config = dict(
    train_examples=195000,
    text_encoder_norm='rmsnorm',
    text_encoder_mlp_ratio=4,
    text_encoder_head_dim=32,
    text_encoder_bias='none',
    text_encoder_positions='rope',
    logit_normal_time=False,
    widths=[64, 128, 128],
    attention=True,
    upsampling='nearest_conv',
    lr_schedule='step',
)
Rows from block 10 of the denoiser of a small text-conditioned image flow-matching model, named by matrix and row number. Each number is 128 + 32 x the weight over its row's rms, rounded and kept within 0 to 255. All counts start at 0. Numbers have three digits each. After the name is the row's rms in percent of the matrix's.
After each channel's rows are labels from the 100 images, of 14976 (inputs lightly noised), where the channel reaches its highest value: "colour at peak" is the nearest of a few named colours to the mean colour under the peak. Only what is clearly more common there than usual is listed. The data: rendered made-up planets.
# convs0: first 3x3 conv (model.decb.0.0.convs.0.weight, 128x256x3x3, each kernel summed), inputs 128-191

convs0.104 082:120122170149118125126113106180150127120199165133175096119189141122174157135131198125085090098175169213107162145095186137180070148112088159106164113098135181100105169085186140115139169123146144
colour at peak: grey; pink

convs0.9 081:119114080138165072093112073149155105164154124150134140103145133131114149123064062199068117169190174122102099090170134136178062174146129177100053093202090090148078187127136079145133160140108126
colour at peak: grey

convs0.92 174:166209133094136088145106124146150106107117109142114102130148205149056111103113121113145155105152125120214085000140112130128126079118180114151152140147182166112097141129157125101111139094173115
colour at peak: blue; green

convs0.7 074:094136233100151122149112126112186105195116093093160121051107133075145135144142144131105146188186114165166125059108192080123163101132150127122136121200120108141126167121073141129083147140125108
colour at peak: grey; brown

convs0.126 097:115164185154115204162129158129145132082096132140191139134149083157076120105166147127235152127115040151134051179173156140093125090104095012076083109108125110129211158075126240186128065094112141
colour at peak: white

convs0.88 094:115123078128132110158131128114117111109034134114141090155167217100108100120134085125125147120162080127072099143116021124001137159137095126157062104056123114097096113148182130137131102099128113
colour at peak: brown

convs0.84 071:129230103128199156047101125085126096148059113137151127111142179191153097129141109180097085045095190112098133175072103125094099106160139179121084158107073118151141148114119108126128103153100093
colour at peak: grey; white

convs0.103 079:096135111128174076148078112092115135067207101116115138112146162114077123123129151146147157142167087114101119107049109145173050158125141086129062038115134123073230133141176112149168152145152101
colour at peak: brown

convs0.33 090:107191144112125136096185136097103150142127156165152100051102064135127143146128092120145138135137110123109155074144170097142176097131126115149119164086093110087139128139075090127119127133148110
colour at peak: grey

convs0.110 080:138164126128095156134168087062101108099077147114201148100177236131108161100110057172196141078144170180071166101105233155131168138074117150136167145045108077166110162098203157161193067131130141
colour at peak: grey; white

convs0.17 073:147165103132128114104148114060106051150143139160099161112111230065132154108178083128175157097209124137139220075094166120147176171127172060144160152068130113204137151185118128165174115124123140
colour at peak: grey; white

convs0.30 073:133103129216128098045106061104142111110149129125136150091124255114158168128208107136188058130140102084072182066047140159161204137183116145157137094109072121125120128160149061138138139129109151
colour at peak: white; grey

convs0.124 112:142123154122048119175147147122157130073094171103160099096077105163115148143118126166095111142173118147146097115145084065166106080138156133072122124114109110129150168105094112114134087155110132
colour at peak: grey; brown

convs0.122 102:159084054172137091103143099146092145140139118143145145088142046123104123126127135122126090111130164176025162183078134094157157095134091114111094035097099140061176141121121096110098148127121087
colour at peak: brown

convs0.120 090:147111149099118152120144101170124103091114088160158099154111134111110150094141156087145190138151103169161125000123118128122154131129162116141100165148107094114132173173127101101064140146121096
colour at peak: brown

convs0.125 089:081095255137111122149133130124082114171094125129163136064137042134135106124123168134112077145075181169121117141046143064206110107091106086103128109157134118103146086133125156122119136162132162
colour at peak: grey; white

convs0.83 075:126119090144170152056120171149166130176000113152148147130160175138146127119174193154080144107132173143123145149188168086108059130111064188047145095194108125148180167068160187144111060108128121
colour at peak: white

convs0.41 138:120037141122162082073177150111161102176091159136166147060140252118150143098119110096142132152082089183168103174077044055144125166073135094092165133106116131155120102113114133072078090145133139
colour at peak: blue

convs0.113 133:125140203147057153147128148147121174136042119112116140143120064121152129150126133126139098066088082143155116104119098100075128103134114143154190194139169137069062116066111095144114098105132072
colour at peak: brown

convs0.87 104:109108158115125084078157116165143117076056135109118114086149103099090141108139077135143145110135156119124146099089143161086128130169103088104116153139136129127103129097148090116171151124148077
colour at peak: grey; brown

convs0.74 074:110133078131170081136147109097166160131105171174122106141137176112199150161133095159054176112144141113089151064126229117068067148137081084090122128078105171165196179094167137134145076124133135
colour at peak: grey; pink

convs0.119 088:122101166116023168138132184109166197054039156134142128140109131164173123140082201128072146105129200110081154205155143076161059181119136172072162165064139139103108130085206197142115109138164119
colour at peak: pink

convs0.89 072:114059049195186149144144112119151172165000139120151127128149147189100133129132193142126103140090181108096067109169167059168031158067116168071089114185138101165160140148165169172091076110115112
colour at peak: white

convs0.10 081:131208145144147119156123163151148081163139144148145141073114182018110135161129088154181061165131216153122104082075156120215155116126148082127097157099168209103164147141129068133119147142175136
colour at peak: grey

convs0.112 101:144102151133087098089154114142145128047158153090150122081084087124101130113109140116165135162119114131109142142079115156092148061130139123153164123181099179152048153121145135130115127175104098
colour at peak: grey; brown

convs0.21 109:111198085173111177091137110139139090111121127152135189122098135168103153148208163093157116132102014123071142075007098148075198198133170083134096181131134128116092109179111132116122113114142102
colour at peak: grey

convs0.82 082:146037057156155070068104146114148115138083156104207095121150145138169100128095098189117096147117139169139080178142209108156134086120162165134160089012168129090127123084139097112147088123126131
colour at peak: white; grey

convs0.91 075:137172074159102101063145149103143138129182157118116144107130204113177143121133184132134100130123117128206152093101186177147078150106119131104183101021159140169140107050182111113169125153143112
colour at peak: grey

convs0.118 107:126170089122131117092121114125117129146103121125144186146106113069092151103115149130133165110109056172105107110077129122122123146108167108100139078131130138172128152123141136132135150091111090
colour at peak: grey; brown

convs0.29 091:104083232157191141133077083112126088186198152126072102066143116103137127146125060158141079183121123184123127175063172116151249151122116096119111195163136138189136115153086114130171147168159153
colour at peak: white

convs0.16 065:119140074129158107156130124128111121132139149158137129076130145107080161141110158143138213148160055087102123089136092128162125140132063141103094190126080127158064123112129124128179164094103100
colour at peak: grey

convs0.15 081:113106197113117143168117110085133120154145127119161113121096120135130132159059097134129095109095237133103193226110223109168201078096095105163239169094173127117134126076160211129114100121148136
colour at peak: pink

convs0.24 179:096101049082185115136131104121104121127104132107118134098139070068117126173060084149176148100116232077100109000224185164161097174107086075163137135143113107145118111150152080131167131131130111
colour at peak: white

convs0.61 071:126124130208084164169153108126193140126054099095077100080109141160141084135200126156088114147152063089122138255081101108130150175132114108167173092064140112138104085139185092129128088129141172
colour at peak: brown

convs0.37 068:164086154108116110148139107106117144131137135126157157098128180142137155116144164150145162081187116175123073087098156114110062140104098073122120139205119158181187121180082185146115142109097128
colour at peak: white

convs0.45 075:110221124173132153135153143093152124140100129114098122032109180144117166156123085071180129105178003148132086056103183085078109107088127123106120133077123122144189096125157080102146141100122156
colour at peak: grey

convs0.12 098:107132122105143142160137097130158176102178150190077155115165238042150139158080114155163135129149126134120186164128165154102136119138113083177120176139103092084068103154166145125119140136158125
colour at peak: brown

convs0.44 095:121068142137102169134094102126139077163068124167145172181082139114127147132200080138150107127140062126053044135124172126000202155134122103131069131129131100146209111153123138179145091111136115
colour at peak: white; pink

convs0.5 107:118146148130126174067163133146135127074125163103147104117095077165119117135082056099157111128131183136158117099104164118141123110111131080115139134074184103209078121141166097099187151119136128
colour at peak: pink

convs0.79 065:130091109128220033140104129144153158129122105208179139106133111163178167065166074153146137129136130148167113159163115102176064063134107150169073075133096162138093165164127123111128119056078071
colour at peak: grey